{"norm": "groupnorm", "lr": 0.0027, "beta1": 0.95, "gradient_centralization": true, "warmup_steps": 1160}
Rows from block 7 of a small image denoising model, named by matrix and row number. Rows with one number belong to one channel. Each number is 128 + 32 x the weight over its row's rms, rounded and kept within 0 to 255. All counts start at 0. Numbers have three digits each.
Before each channel's rows are labels from the 100 images, of 14976, where the channel reaches its highest value: "patch colour" is the nearest of a few named colours to the mean colour under the peak. Only what is clearly more common there than usual is listed. The data: numbers of one to four digits printed on busy colour backdrops.
# convs0: first 3x3 conv (model.mid.1.convs.0.weight, 192x192x3x3, standardized in use, each kernel summed), inputs 128-191
# convs1: second 3x3 conv (model.mid.1.convs.1.weight, 192x192x3x3, standardized in use, transposed, each kernel summed), outputs 128-191

patch colour: pink
convs0.172:144110126161137127172164118103147109127136215122117126160139147124000115147096097091138000162077120163113189115076099118137130192146140135133121178177116168157085129154141121152184129121170120
convs1.172:160090102116089127126132103150159110154143117144131177106056109167139123085130149165092117148198104117118125124119186155114124169017113159155139093114090074150193129116091122085132108121119138

patch colour: pink
convs0.146:124086059143072105077118065111134108106109088075130158144139159144142118140122123131151135110134121121136132134138099115162159166146168117151119170144168205142131132177135131180169118110155143
convs1.146:111160199109094136144137133160135136096160159135114121096131110113126155103123140120083120131156123137124134125152150135101155133119118124112104116120078054120166121085112114073148069089094226

patch colour: white
convs0.52:043145137160083149140194154157152081142058139171174164174226132172151155175141142162193119148122162123164169192171116159108117127121184127115116144137185162124133111106154129133154117105106103
convs1.52:111040122165134156075078095074069086129121143135118115178150169108126096128178141129126125119050148202129096127036155104133095122142121136182126109124142148114118104183132197125139096165132120

patch colour: pink; purple
convs0.169:144126081124064103132073126104078126084128102082122144104147130165106164120164130157119101120136116095137140143105117148148168163124104112095117128131139210134121091178119149127103154119117091
convs1.169:096113134101115112137208160147128135119140136118131108130126123091140126149102131124142145124119158154056114177144102158086162023128188023139078142151140047136147163069119154170161077116154159

patch colour: white
convs0.122:155143131102114153101111121149124163143041143112073091104105119052153131090063125129129151170129069009094105133107145136147152139106093119143195045070086151080162116121114133151108111095129131
convs1.122:108137120135102170157125095100107173118090120129131142116124140107144105148176144137102177095113138199163131089156116100123132155141133196108104176082127150175140158189149053138124130152206159

patch colour: white
convs0.1:141099125116237202174154146198137184160173093184118116112182105105088083130135107109099107182107144061097097107109139083078097133164082137169110140074086079165108105150131092095110147125101168
convs1.1:120128149098057150092111084067093130119255156107118165054117183140136110154134138101100168123149101237128121083129088072097104147071155140101121169144125141113152130152130155166132119136148030

patch colour: white
convs0.26:151150112000100163149146162079123096137079150100123133190124080153124104114161065158105148094109139102070084107097108111126139143172164166150155108045180111126123080151150118110132081032106097
convs1.26:089087147158108154136094134121120149133118122085124199157121132154145120194114085081138156103109161122157133167173104142127122098121137100106116122134111123074049144107126098151097175068242101

patch colour: grey
convs0.114:133147121060107144127102153083191123084130149141105117075097102090116123112087137130091195144093086194100148160157108157094135126174177142120137121127101133097121068108123114155072115149149144
convs1.114:158153143139135113103128117129131126102134166086101091215154134062119094129058147177083149135143127071108094131135129147151110143133114221085115186147147128145142205170107100094211155180120104

patch colour: grey
convs0.31:112132155134159182154119155099143064139143140144142125080067056153133076069179089092090103076118140104086078103062162092141125213145082135148005098095113064123103126146127146126090134107148126
convs1.31:119131136144124111108163150171206113114195141140131162161142056087173185164089122151120145108134167203142092167106089125113124121103148125096087166170099148123077152162114047195128141110071069

patch colour: pink; white
convs0.16:149077160085135097149132144202155140131142083162097164154164111133131120099118096123106085165078098071080105128061109139152125033088104097078128129088144101132103141116168142136125071074109085
convs1.16:091159127127132147134129072092094099156237161087121153035144169097139126149149132110092144139116100179184190076180125110070088137113122122109127106118140141138134069141085100170060133055161067

patch colour: pink
convs0.134:178127107069133105115078105145107159138037096123091123119091111061137139090088110138137110128120080000113088140100149160134137138115073125132173074050108154128157096141129134140114109109126156
convs1.134:111156142147128136137131092104104195125107137140130134106117146124152106135160147142070195091132145186151151062188136085146110155133140175109109150072107117160151151141132065133141142149201152

patch colour: grey
convs0.179:142154169126173114157137095097098105140099180146116029158095166058074114140105175126120105127141163109184178120127183087100130139150120160090121133147086170093110082117124072110071094119141136
convs1.179:127147135161159123151154131185118186136137129079128112122145142127149079081105128113148219100169117111074086157099137149160170115056112149168086117168151138111182169034168191139192125109216162

patch colour: white
convs0.70:076148127209094184187133159135130096130078106205178167154178148144180119170100136143125160102101130146183126137152117092101158151145194182154096142099136140105140124169125142150152131130154152
convs1.70:161136107147117172071164158087063100163172167158124117106138128102117130150138142135110115142065101172012144163049148109132143149125135102187155133137153116063107135119133233133165098176099100

patch colour: grey
convs0.59:177113193138136041164123116150140099137103076187141158154122105160079174141124089146139157085062124156100120175150081190067110109168126125114132136116165116174115070105109143125115108138147180
convs1.59:094174108148140155130120103104120093192102151081140168072203124151136123124137121153080067180111130104153188110101148114125216180128117134174146143133131123107156081111175184119126143131125154

patch colour: grey
convs0.100:180022168112142157133160143129147122150152124168129168141141179191138114151102108192130117095075124124105150127121154151111106113137129093117159168128170147152136180151189139140162136113229187
convs1.100:144158131092111118123134130134136133134174117134112131131090109150124132095120035048141116129158109137105123112160114118116123120129129074119145116140110107116165122072117119114124156091117101

patch colour: pink
convs0.142:105125127069152133161115129103084119157114135087111134135064131079152072072091135083093167096130116017108070096101121128114106148128088107157116071020120141134124051139114141132128143172178143
convs1.142:120150112133098119144143072080118151098179124135120132134134153166113090116143167123079161103139137228135139116190141123168125138168145185087155128098136140176139121129160062169087131180175141

patch colour: grey
convs0.7:150116161126095152137120180112161141167137128118140185123128125182114097149118087176113117108083159080093088081111114191103122182113156128136110147157166081067110131109149158142130122133153148
convs1.7:128158111089136138117133183110146155130169125137160126160148127185100131161128069079159125130115149114085152114121083147119125048141093096087141147118148181087141152085147109111115134129138106

patch colour: grey
convs0.10:109115125159131163150151097105113132099157162072128089160160098157148084141143150125138138144113163149153161136149098102130098185125057132124120105255142159112110099143116125136109115107135094
convs1.10:185155120137101123089107106135107117109096151127169032194146111097105097098166101148109103134127118080080084126076109154082110095153144145152113171066160115138128206085105147080219099181110146

patch colour: green
convs0.85:133121148093115188202141152119112124138114153159154115142140115128126103115099150102089123126147137090137082078149139103129132156127173156159135123111122127128110129150128138160149116083171158
convs1.85:112140086154140154090132177114140150162109150154111089109119120121105127190138137144173132142133126109104143221139112121165098139136115156073108137092146126073098102092137159185138134148140094

patch colour: grey
convs0.18:151087127116192221153117123181124167145070101114153149125155163178124106140169131141135167090136153106173115161189092161115117124105145161154153124133157134170110111183149129169156125138135129
convs1.18:144128127143132108133192149106119137127147115139151073163171109114148133139119145136151146112105136158000156168107121129126138089148145026151119152124145149090126098056133201127132104140095118

patch colour: white
convs0.191:023123117139096126065088155119119164064105143111050109132108094111110155122084101143062124189158083172159172153165121084095166125166119103133138149090117146098133122135132116196143092144112099
convs1.191:178095086145138146160138154143122133127196049165139120144098171172102139133108164134113162138147122081115091180130173164105117133173112108141098074072148140121155083066089153071148075138172138

patch colour: white
convs0.14:076108176110108173124152167148133109111081130112096171183222101123123119187126084147163068133101167092107111114105170119144131187107120141162128147149164177153133122115171166158149113090112135
convs1.14:094074136129129176092108130106117105163134193142128203082121147110150145155177167127095136132101126162148133099113166077117084196109114132110172118129115126195115115163117133163118120173138093

patch colour: brown
convs0.44:060150126091157146179117143100128090136130080090133129146122126204105187160136100097155087105093101097118089122092139126143167109118138151146016167122151104150100088177144097210140079021121158
convs1.44:184084121141152102143129161094159154140090150135094098170164046110158182164138135113172092169150139135144130113152080108145146113110123063118120148189067172076129186146152143129105118058080164

patch colour: brown
convs0.41:000143142099153125130145139144132089143180168132151129157127210185138172132146085143137118104162086216164101140095094118130126183117135070147150149153131125157099144144147056178143127065142132
convs1.41:141092130136116124108132127166149088105025113102173139130172083082128130147116090141147113178132125014107044150144088115104149088085134146125127187184117122102076178130082086084175124109127140

patch colour: white
convs0.5:133108141144154175139119169165162134146079119129193194081185123171122107142098124132116151097101131087139108131142104156119137142098104169166140123211164059127111090196119108171134103107115126
convs1.5:140119124139135108132204148113128130127141118150145091154162099109152142141127148143149152110105140164000161168112130130131138098136139038143122151124138155102121097063122172131128109142095119

patch colour: grey
convs0.17:176088148074108172136148086181137131136110138120153158130186138191093119134189105166126131098119137132124127125131080186139109129096130132115112133153155130143106078173132138148144128135141083
convs1.17:140115122143128107140212147121113132125147105148151077158168104109153137137118146142148151110099140159000150169112128137120141089142161038152112147122147143100123098052128179131134105143104125

patch colour: black
convs0.115:121116134135127113146131160121125123110157143097158129124153255128082099154132144164112105067114159164122168161108111159110147091085117093112107103162116105074046132125137099082090073072100108
convs1.115:135113113130106101106140111149165119094045111178106144083108038121156131121127125222113141142129126094124129118166167119145125154079142159118107173110130082167139170157112086107201125174073136

patch colour: pink
convs0.15:080132155111205151203127141141150142203127153142171150183117157102080139142059094111118134090093134047084063137097053132098105145163140089158154090149139119161134029147129121117096077192108163
convs1.15:118094138135085120115105117036090138128212110105150109119118219183109087111152144121085137140098084200089140087132071101127133154138155127075157116118129193061128084143134127128094119148104060

patch colour: white
convs0.178:124146154161184094138132096102150015137109186135157124109125214098140061120143147142119131002129155127168130127110162099119082096138112125079081127156139121108125114120124109053093013114083140
convs1.178:102079150152073125138115185179115102145134090094151153112185155143116109106161111115134176145095115131116118164057176151113190108092122086178178073154149160107124121046133153108108106071151142

patch colour: white
convs0.87:141103144115097143084129140121131134111117153101089149161151126135122128113128110127127088114127130099115123085125145137156156179149136136140126161146142108206123110151202160137152135098140129
convs1.87:146160180119079105132119109151158124090141137115132148123147108135136160100130156132082129127147132143120143124117135119130155127120122144095108126065106087126180119113076089102150082100106135

patch colour: black
convs0.20:097098110107152133103142193157139202102001127121076139120159089131130187106041102163123108224121084080071170180144093129108173100139114122115123134147158161146138113147121128223179075136129130
convs1.20:135120143151035168112065103090076168145064111128099116156140220158113098134175141155083131167095095104135118105143084163110134168131153137131161102011107154104153088128120126084112142162125121

patch colour: grey
convs0.128:109095141048148186142132131137163144158102117113114124142133136162163113129174140134116173109142161124154111155180076146135136155112128123130143139103138143128125135130127127152138156157149096
convs1.128:162123142157179107124128162149128119142161103127164058185220097110152130139110153143182123132113140123115093167091157130124135098180166092169142143102168184120136137098149229133123066160076146

patch colour: cyan
convs0.120:125127171154124120149152137113126153159156130147148151138126103144111097135125125182108145131095132079089117138125128150138138162091138095126109146155162174135122119126121152159133168120141128
convs1.120:131122165049075170128127137126101128089166109156133156170107102109106149094123084069158101110139078156114123119136099110085127077122138094134153146141142092165173183110129111083098110099118136

patch colour: black
convs0.62:127102168190118063154158132108127095128185068138156146136128130091109123140169110168102128057098064190083125134118075090142138172094141076083166100114130103138162128100103122092107127092123131
convs1.62:061141108101108162126159069134151065161083210113148167041159188132134082128124137137078131166093121106117140086140126106142156207122114153150177123255135154098109092164139142116150146201116145